A small audio captioner, trained from scratch.
Model: waveform 16khz input, encoder arch conformer, decoder layers 6.
Data: trained on struck, bounced, scraped and rolled objects made by modal synthesis, 78125 training examples, 8.7 epochs.
Rows from block 5 of the audio encoder of a small audio captioner, named by matrix and row number. Rows with one number belong to one neuron. Each number is 500 + 25 x the weight over its row's rms, rounded and kept within 0 to 999. All counts start at 0. Numbers have three digits each. After the name is the row's rms in percent of the matrix's.
After each neuron's rows are labels from the 100 clips, of 14976, where the neuron reaches its largest size: "strongest on" is what is common among them; "loudest band" is the band of the loudest frequency at the time of the peak. Only what is clearly more common there than usual is listed. The data: struck, bounced, scraped and rolled objects made by modal synthesis. In brackets: how many of the 100.
# gate: first MLP gate (encoder.blocks.5.ff1.gate.weight, 336x128), inputs 0-63
# fc1: first MLP up (encoder.blocks.5.ff1.fc1.weight, 336x128), inputs 0-63
# fc2: first MLP down (encoder.blocks.5.ff1.fc2.weight, 128x336, transposed), outputs 0-63

gate.203 114:519490510495527501494510464534493521519492539507475520472477511464492451536457513502467514509514532508527526506507488482538529508535533527478526518463471503457522482535504476536523528508533516
fc1.203 123:542535484495502536448526422522544475533506460472455479474459524493532462487500529461537513476476503461500524493542490509477498515503474463464491513479511528523515528507539515493466509496490500
fc2.203 119:546499513508502509473481510501508498506496479478518464533478483492481538487468455475501477476488491501530485505475509539513422535464501503483501510494518513481519526459504470487486478515470511
strongest on: hard striker (92); steel-like damping (71)
loudest band: 2000 to 4000 Hz (31)

gate.270 108:517510493516537533482483506499504513505505548503451472481497544501517508531561537495489522512479474526496503526520518538534519469539503477553531526521493495501492550495506529526493520504448500
fc1.270 107:515541523510499508468511457494515564512550510528491469496465549527489532525465534520502503487492513519512483504502512452491473483530461515511509485503492480516462556517494491509453526492478521
fc2.270 108:499523487511498487507477529437440523486478523502487483537488479507488465485517546514508491490533529482474506505490520494474502458468466454509507538503483489538505526505492475499439550499532499
strongest on: small (86); striker: soft (85); scraping (51)
loudest band: 500 to 1000 Hz (65)

gate.106 116:506487507493507478460514481529523532489478512504517560554481509522522455494501496483469528555495539525480475490505495503505472505538492492477519476502511499505523494491497494521524445527507485
fc1.106 119:467509535482499515492549486563512505516502518483498504491489488503460546539472446533471514480500520545503546531488534475531428503552534520504487524511493498486475502484504484516539517504518511
fc2.106 124:492507519475516535523508515512474504470479481473502532513498488512502435540501492492526495530529510433426520515505463489496521480539477503513461512542478545462495526571516491529473490486500509
strongest on: small (81); repeated hits (62)
loudest band: 500 to 1000 Hz (62)

gate.239 101:483526470500529520463465522522517541521488518520506510544506515499503555484450548487529506494537492546510506509500507486526521505470466509525519495478497487491461478512459451519505480478477528
fc1.239 097:517541527486493504474515500503452540514456520502503516471515518583531528501542525481469497518477457525475509495479505504484516519510537474494537491500469491566508475524486484500503499496476492
fc2.239 096:543470466498506462505479475512491522513512490452497478471522482511434524470481542490529471508491488463526507569472517491536510488460508524481492508459462498503478477494486474522515457493482496
strongest on: hard striker (86); reverberation (57); text has "room" (57); text has "reverberant" (57)
loudest band: 2000 to 4000 Hz (25)

gate.252 125:472493492500492490499466468498476509508465511534507457479496498491493520469490480582482500501511474520539487496487497489557521489487509522477529532515510456517483479474495488500512513495515491
fc1.252 124:504540468493519503512478509490491455528560440439505504482526462486512526497478477488525483471473463511564489505493529529527477503446477498504459510490516511568465510521522542456482479499507487
fc2.252 128:519533527520477521479480465501470508494459521492510477518487448498445533462490473501487497502527511520528482505542491510525453484517513505489518506493496453479491529458530455489525505542501500
strongest on: hard striker (94); scraping (89)
loudest band: 1000 to 2000 Hz (36); 2000 to 4000 Hz (25)

gate.258 077:519490520508476506509485449475499505539508480493497494491521463465535504578530514518519529521546465483518502512518486528486502489478452512489478526489523487463547537462501489483510477473476517
fc1.258 070:522490559515498493499463487495483488472510500493448474492499522522495517523514487486506478475502549519529502479526502481489484474479508513430483453522445513491500458498443517472515556493529488
fc2.258 072:527505552518518539509486516485464473494478483482499556496452522497501482547502486491482496542506535507518481486467494546437522528490551452510492498476502514502464489499453466519474460505498483
strongest on: hard striker (91); action: rolling (42); membrane (38)
loudest band: 1000 to 2000 Hz (40)

gate.26 084:505493520508498498505484463466508509525491453468502500481473548475493481476502474543496455505480482447552542500498521543528478504480478489509541552500515524525485483430516507512553510528532500
fc1.26 095:442483503484500518483519502499551485469498471443537498496504503497523528498464488539502534521493502505479487511489510490537530466526520524492549521476489519483538488456506506522503507486512500
fc2.26 100:519509519519503496470518504515447474506450504474571492491503447458502520492522484485496517517517511491510481489520483469496478476515470484503533533492499486507495491532514485516518538506511494
strongest on: hard striker (80); scraping (66)
loudest band: 1000 to 2000 Hz (29); 2000 to 4000 Hz (28)

gate.285 098:485456481493504490545514526518499522519473528482461556491498559509507476488506528495486499501520507541458496547501488493514489526522514495535496484526482524508521517483472516495528490489483475
fc1.285 095:502516442462489490498487493455472502466495476509499522522529489506539488494521489460496495528479449471525490486508527491531532525496521492495551518512509476571512473512486481508564476493469480
fc2.285 094:529439466489519485512457528510518471534507490539460497510494518523510560505477509482463507480467474551525492482485535521484499539496545509488508464498491506519544443483458520447501448499472480
strongest on: small (76); striker: soft (76); steel-like damping (38)
loudest band: 500 to 1000 Hz (64)

gate.94 098:475520480486524501491504517505517483514517492504537477472520526487504532479486452518506511501471474500478501484476499531561499483479492476464530542508515474505493501499500514492500498453516483
fc1.94 096:457529453523525509477557516531502489501519516436522488463505495450474499512483471504497482524470506502492462516494497537481491497470476477540504524491509477514465488499522488510488517513539507
fc2.94 104:500515547528518502476512505495443480473496485489552512485486432472486507494503517493473470494522534495534504512518481479541498512465480538507497509477454512478466487511509459486522532503493490
strongest on: hard striker (97); scraping (60)
loudest band: 1000 to 2000 Hz (31); 2000 to 4000 Hz (25)

gate.217 074:517501505522478462529449492453475576509487519498569536489484454485478481496440535493493502537491501514515495496504524524522494464484459483472504484470511479512517511505498495502514479491492478
fc1.217 076:517558494474453558493481498498494500541511493466495478504522530451544506472535478464500507515518512523522539537537475539516506489483535498531476488510526516511523470513449550513548478500474491
fc2.217 074:473454463480485497526458513507468479484522488502532508468543468459467475495447552459503524502523486457469507481480516504503483483491509471528544459460500488476473518492515497518476473499506473
strongest on: hard striker (96); bouncing (46)
loudest band: 1000 to 2000 Hz (30)